From a checkpoint of a small audio captioner: encoder norm groupnorm, trained on synthesised sound scenes: up to three everyday sounds over a background.
Rows from block 4 of the text decoder, named by matrix and row number. Rows with one number belong to one attention dimension. Each number is 128 + 24 x the weight over its row's rms, rounded and kept within 0 to 255. All counts start at 0. Numbers have three digits each. After the name is the row's rms in percent of the matrix's.
# q: attention query, key and value (stacked) (decoder.blocks.4.attn.qkv.weight, 576x192, the q third), inputs 0-95
# k: attention query, key and value (stacked) (decoder.blocks.4.attn.qkv.weight, 576x192, the k third), inputs 0-95
q.130 093:110139105070132134098136064136158141128121138140148089139145129156147153156159138152128109108148101146122137147119145105144144146149131143096109142137129091128162134133136126131103085100131106132143123104117103094222096116165152141116108131124154115098144134136165126123107128113075123154
q.131 104:133172102147147122136079125134114141128169159149118136153114126169169133143141170177147109129140132128094123114119094083106086104100154118162148151135159138093164165098162101132110131134165150089151126118133148084150132101154127112110137131112144155121156112130164143121123119086094108141
q.132 096:133114152139153164117132164107127136164120133114152140118135132180115167138140136136114118137162099167115168124103140105147127131119104102172123145117121119110117090152115114146119111144095113128099154147125169123125160107092119135082103169122113130132164089117156123100161112051077129144
q.133 104:151170127104137112087111082105115145139147154123135108129165099112124112154155169182122127119139120105142147151107118112131159111118114117116146162138086151144131121085130074154149153140123114124096118105131162139130157097118098113147109134113098125088105106155141115120075122153147135102
q.134 100:163197150153111147123137100154085160124077105170114179099132165130113126134180123106147089152101132116120140147150128162150121092138162156126143165118108124117110151120180144103100132122140131100100133119131140100134115119140132083139153149092153130109135122140137130135122113171080134109
q.135 107:120133129118109153094125135097128161151132098096116186112134073139094080135142094111128122172097152127113112110119131104130118147133151142183092085107124103104129133078117107147148131135163104152119107161166169118133125142131111164082111114116149104111146112141147160104202088124145142110
q.136 096:117167136113094165075115111160082087107114125133148097120129103136139165104098104124124090130161096127117111100122134087111103113126149112106081168142151109116151122134112101134147133122138113186117069129090119138101095125153154126107118137132098086126124120116123098112105125156136120132
q.137 095:106083098126155162128127113150115050153146084104113133126129136140132137111125114137145151106106147124164111095167121107147148106155147087113147150139153116124109091100129129128098146160155130152126094165154169106111106180112123134137139121127128126090165126116156140065100113158140112110
q.138 114:159111151156119141082092149142116149164136124092115152109166147136145141145160127159114158133104112101100138089119110114121150117149138170145142158120141153114112147124111117124091126126129091142119134185138108122130137083123115109158148102118106097121135099110119111150127133135131145152
q.139 092:101175081149105152144128130150108133151085112160181130094141132124178166148131115109103114145134148134087140110092166131150130137090115122169123142138130153180165131120142117139143120100185122158112126129133133143166146097114119116128177091114164089124120153152102128112110179144103121168
q.140 106:140094157099146115162122150133146124144114106134138134158115124150107139125095107116124133101154151107107150161132140163159142124147151141123149113108122122093113095111139125140132209100132118066120149158108113113135137130105146137153090153114101111173137127133134136170109108113100133110
q.141 109:099106135133147205147104137101102118160121111127140123112129116166139117157125111152079137118173128111135142123091144099129081104121151128168118139068139131123163170144111128153121134122133136104108098123161113111147177120136118137104123090149131147118122136139149125111113089122170133131
q.142 105:138130156151162093096123129109129140190150114147145167105128129153129131100098080122126135179120149156060063156140118106140135129124130183133096131160112114085122096128166051121112097141157146129153119111156128124102087107159113133130088091126146137081135105159099165145163141123106148121
q.143 097:160139123118128172168090124123078083122111121130128130146121181152138168101151152161150142111144132134091123140136123133094143138113157131122076135142142102100150113145131136118126099146142164138162175107110128149124139144101151132118118162150107117104094133074119112131144144099151149114
q.144 090:124114148135133128117119141160120126121125079136085125143130157141105134139117162176148097151141125128135124192120140122152125154115128146131132097124115152085168100123092100144097106082130118137149134121130097131116094118139143154081178124143103179073115157077146129097143111165127137145
q.145 094:162100128111113166132142138161117175109156085153052131124104154159150118169096124096148170073165106159120107137103137158149172106130165149115111121139108068119136108074154157178110144155132127102125137132162130149121142142133183151122163117137130119138166129139150132130108123148121137143
q.146 103:141145145152151112158128135097120124130101065122103138125151180117136098123107110124144140119123115138164112125104151140158085135106098122160154082096102144139077126149148132047104147140100154117138132138119145109129112130091111119117119173106102087162118173141136116188104086149117137097
q.147 110:105137095079121140098148133113134110142116164082105107139115111169110120146153125083086143097131134151154134142084135124124103138117141110108088167171111135093158113075134128076107128166153136122125146133149141112113108147177140139127110139097098088151133110104135141115150151122131179154
q.148 100:153078118157117056124136089105142124171122133130115152155093157128154171158111158185134116158120112121118092086111137161117137137128120095098135096171149156074139089131132146094136131167141118118122149098109123126107132163090162134118121151102126155141154130172121138185126153059114098104
q.149 114:127115123092170129107091108107109123132132115116163139145120108174144135104128120138155103134115136089137135115141135156159136080119102120117133148162073130107137149129148143125100115135139118154132109127106134069159137156099112111097064156115118114114123141143132162136130107095125163126
q.150 108:146123108140100168146150097141139092119133108160155139126161163165112127159123143118136105084091113170105128165125113129056141184128118152164118137107126147128116136127116139112151037114122113093122152158123171101151138151084136152102101085111116123127137125119149106110131127137120123186
q.151 102:118131108100212143120139149133128160100105139142146155128100115111128136152137149139125148149101078124120109120119124145125097171143116144124110168164111115075125106166133128106109141138105136133151134108136126163112131126058125114110143129145161167121126134132134107176142180138101164112
q.152 103:138141132111100142104144152129154096146151106117141187165162130108134146091145133099136124149121169138126127133158085131139138103133116114112098153120183098097100140143105163109155136121167146132133138117156103167149115133083145152123103158099134127078085142155102118119135118107108111152
q.153 098:139128154115127122090119083110163142147158131166116166131096129122142079137119115081148128144090114104137118115146136156156171145132127118109197150128142117155096123095120120198118126077124112100117138071164152089130155129120116104161144131114147109134152082149144110136166117141151161126
q.154 102:137089129140116143109135104131114183128165167102107092132080138081109104182129158110128141148100188129134130115122118114183122137159106125096108123133105124127144135124148119158134137137108158176143139147157129134100142122137147175128111113113103118109153140140148146119148145134137104088
q.155 098:124080118103115109134138121107127103128129118148166110127128203145080122122120112125152177111119123101099109097151133083134101163125146114075159127110146151112160081130149134107145105143201111159111123153084143160101112109144121170127095136144139155096120125115137156116174155132141102127
q.156 102:106103135144090128164095114128183132133144116143099127124123144139144122078159084125080157150094101153139132144127158101149121136126129132109099137065109130150173168138104166150138109115115118126144102169136134106117071092104128112107089105127117205151057120102140100134106155121129098115
q.157 100:152157157096148106109109121095145120107140164145144080142140149133111157128094159140132135168126160134121163135132108176118148135136134138124107119151091126059115111128150142132141140130131131139082121110125139113124129127151109097156108121129200126096109135140109079153096139108149144106
q.158 094:128104126204139080139113175164134120152099113139127175105092120137151145124104131133175124102131144140164151130132115130112182107125098134116115122130154091111143105134134119134139089134103146126141102106108130160146144088115124157122099114109143153108142153128160107120127147162108117106
q.159 099:127182103111125064127130121139132104124126143090145163152121159190134128107147147128099151124140086118140131145114118130156137111105147130119123148096159149147076112169084173136065131103100156110111115139103128107183143114143141125106139150112136135113165114131131140164134131181114098108
q.160 101:161113133062097072116145093115082122125103115104145143144119127120103141084163144128135119121156133112130118127119157122134120112126118069160150131147111115136105111098169093120149108097137090115147127130112169094084114125155148121112144123152145043098133131152147116085165061143172117157
q.161 098:148097118171144147118117093130078134199112120147095123153147101128123170137160112128129152112113108138102166120167099138138135114125084130115118127122119131104130131120132152108140123127148113113119135128110140162103120142141133148119110138127132125141078094118138112124126202115114061112
k.130 099:143155141108117100103125157108126134105087163107136121141138125093115166136151148111095091167116095095120115157149142098151096112124119086066127115127142189139094116107131131115149138116095140116146108130145087138118109134147148120129171099132136114116145142096174107134137129152147109159
k.131 102:120090115098145142148118134147132141084107086095161125135107111084200125125122095130112109088138163122119131115120146121105146132089165087142112167101116155116110132119161150139153138107129127136166161096134114096089119135065122141125106122116140117114135137189131096129094127179129141140
k.132 099:134101150152114111105099159142103127128119144103139145128118144070105106149109119117183130121142143167119119147176116098114110168124180159148153136136106094135114099088152138152127123077115107137128115102109137093118184091153150125127146122146159127132114133099147131125105121109130105089
k.133 106:155095132132106128110094134149146123130121195135123102111131182125103137139112134157113067129110125101107154139108158113138130120152143127166162096151107103079119138145140143181142155124123138156120095164090103096142146121136138137117125090115123136147121163113158142113128081158121118156
k.134 099:149155139066165152164123159153182160153129105143133141126149133102172118110134184112158132138111147104098134155141094156082138102131109099128123113142113105129164125129091115145151144143146103112129082137120088132176123122113139134158163099123106165122133110148140081141167130142104087134
k.135 099:093115185154101135128126089107181119114149086128120113143166105165131108135114112143132066125123133123115119133117116124147096123130110121133140114120074158127110185105111162106134172134089118087089153117094088093182119127135132159163144140099136148187077142125133142103075066166138143123
k.136 094:106132093127133114131145146125112130121149116092105120148135135107123124137086079145139136121124132092134094171186166136151140112177155134168096163142134131132145120112135132131069126142154157149153073160142118163109089153140123098114133133127130109144149134149123110139096149113163125076
k.137 096:113121103114164120140127112129125137073132106133106146133163148131138179123121127135141117154160189140117121161144137141111147106129146088103105146152087157171118162181109135140126112132155095141105115099147150184148079125158142169093172130115149122119132134066125128159089121130126157105
k.138 112:146117105099129132104114132163121170138144150124137087112129119122170114176142123094144100141131150140132108106148122141149145105126124114140138150108118136091116124100098158158089151140105118088064153155144142124161131081130102112164194141118122122144098114114123134177103124142134130123
k.139 097:156103116101119152125113118109122162171132125138141142130111158122138135122104168147153166119126136172154097207084108150142085127122089078077168067104094129120107165114135120150165154128126138143149137108080138113118138083113135131118143129163117132126100144129103102082151144096147121150
k.140 101:157147108121121119130153146113140132116154142102113121135144164162133086129093156138130088134083103132092113108109121115131119152133068141124121111089109084081102102184108146122145115133102132149129105167118137128124106125125110070127115140183169123134134127110168168103077107111137109116
k.141 101:113115176166130157136122213140152155115115131167169075116141109098105134105143086144124102107124134161153147105112130111093079157138104140121145116127126108158140109124140136085117108179149089146106120161126138115149134114134089148120105145132139140109139110139112131136125079105142116163
k.142 098:116154157142191137049093115108109117118124145119157130141158089135133124164129091176112105142172139172123141110097098117115144096136124131083112149140135141149158173169158090088132130106150143131146144102147124115113101158156118145151140147157111094089148130139149146117157177132120109153
k.143 099:147148109110145152145144170136175143115139092127150131155110171149084162139120147102119144110135110122126140151168154129165159202145152144132164143096109141144125173122147132113135162108108096117123105147110127153110109124112135141107145155132125128128089124142075105119073121109153172144
k.144 097:129131098160064131141146158121129133095105121080154123104108111128126131102111122114112173117136141136102152090103143144159140143117116132129143099141114173135113109114097154118169114141185120118110145093129181137123107135111129115138133146110121138131100089151094114132118132143151145117
k.145 093:130131098093148111122136133119115153129153098118142077121129145091073156136143122150119142103097119111148139142145108140161091150109135136096155163126115108123134154077135111150123171172134175129149138128144075092100150119135143131109176167128106157097117093114149098137108170096085156111
k.146 103:139142122155146123121173135155079138101170144126128124138129139128126149147122161121128113078138119135092129137127137152126140102131174076138094138112210106134133101163104138115109103124127093118191127151159130126159178125131138124157127160083138085108132168110123140140134132139162113152
k.147 098:122143121121107135087098116121090147081104189089142121177139106063124125101117118131148123096168125107128136147117120119158165131126055143128153139119152159127145104119125141124144113196107101137122103126122175132146121094142136148115147132179143126136101128142126141116119140124107155127
k.148 100:188125125133154111109162120061113119100120132120098194130136143142139147107141104154112134102080112102111146123145119160123128147133125151145157147164108181094135121134165175168085168120119083142143088159126133098108136114083118128119108109139134129122148104114146140123134122126114113104
k.149 100:104143088135153152124141114131141109164161172089174135132085126187102122141131122085150149112131147114124116157114115093121100111143140137128155137145117134139095122137143137130111136111132094121063066137139090096127111105153087104128151107122144128152134128140136114100107127149147116132
k.150 104:114144174163144110143074127127059159131154192109141116141122119077127146095158118117132120134119113159113111104076066145100134138121109148110141141117145164117141127130101104134110131151158129111085129117141112119123133113122132132188154147182124107149131133124168138130120131134099133129
k.151 093:145121106142121174110152144134170136132117145142166121117121112156113151106129142164173086090154155132125121144131146093126092113154127111129110156171150133119094120107140144121123118139145135105131092108175189152141142130103139165082105149123155101134148071139084107134087152111139142125
k.152 103:121162148159163107089118120112100134153142119137153182132147126087100171110142161148114127118082116134139128097147153131116113147107124128096147109140128081141118117100114141132132138104124093123163148113133113104108121158128143193099110131150135101080161129123116146160118147115115144130
k.153 106:136131116132080136132136130137072104126106157129115147160146157119130103117134113163160127125135065135114119135130109116129111127117116134162125139093111149120106102121083158128092150114122078095149108108140151145118107121138165094111186143131121113114120142138169126109090109127146122115
k.154 099:111120129111138118159114129146105183120145142127179149114094100091152128141143141132107112138164105144158132131137146152125137107090129134092164104097135173117146119134142148144120121147138138082132099169175122133106139157162136119175173065092119179130147144106163115105127081114118156114
k.155 098:097121096087152131168121189120127118129110110170125119157120121154116114145084135129122084123086140164154116105121110141154163155111130154140109098137159126142155165183131115136069107140140124096110152149118123100133110124163116095129110069149150128109148126126098146171150143172117086098
k.156 099:105130134130190138132161122104144115118142157122118109150134162181055119163111142114105149172136130111082119088149101132127120119099131143159119125129164119105169105104146139154104055145140109101112136161146101091141115114123119101115124135109139124144138097126157100153151163119124130130
k.157 103:103138123130136152090151118125129100146120140146139121119115096117125123100103147097109104158172146149121067122107148133118109091173130116164083156144135142130116133141143122097127170107195124121119154125114115142138092144121133105113109107109108173083113161140109143152124117133125113097
k.158 099:085155124151181144135112122110083129132097111149138125116156132125136087117132127169102108149130140127155151116107120112141200101078105087133105138104122136150115120104168136106133135095091087153126132088159139126154119115124122124120105120173146133134147147153136144142132129077132119107
k.159 098:124164125079100120068129137152091119106150071086115137168136180143125136112092130181125118168160117167123136129111106098117107132114121108084154122137074132137127147124116120166102114110097152128141155102096130133137113131124171108133160123117128113152112133104123145139148135093130153115
k.160 104:130125111114136123111088130155105143123094149110131108074104153119092085146126117152133142151090086166141152108085136170107127139111124138140142126136143149153142172148124126101110122132098154106123163125162154171089147108075132149122124164121153141142121111095136098126141164146081104120
k.161 098:119116167135101101153169114124107157174115111145120108143083128141156154118108117132143160143088129163123110125116108113128117142132103164130132107094122174116114119153147146124144139120088091132151129140140119146104147111166138142177134106106080107128111164162132165163146150128121147150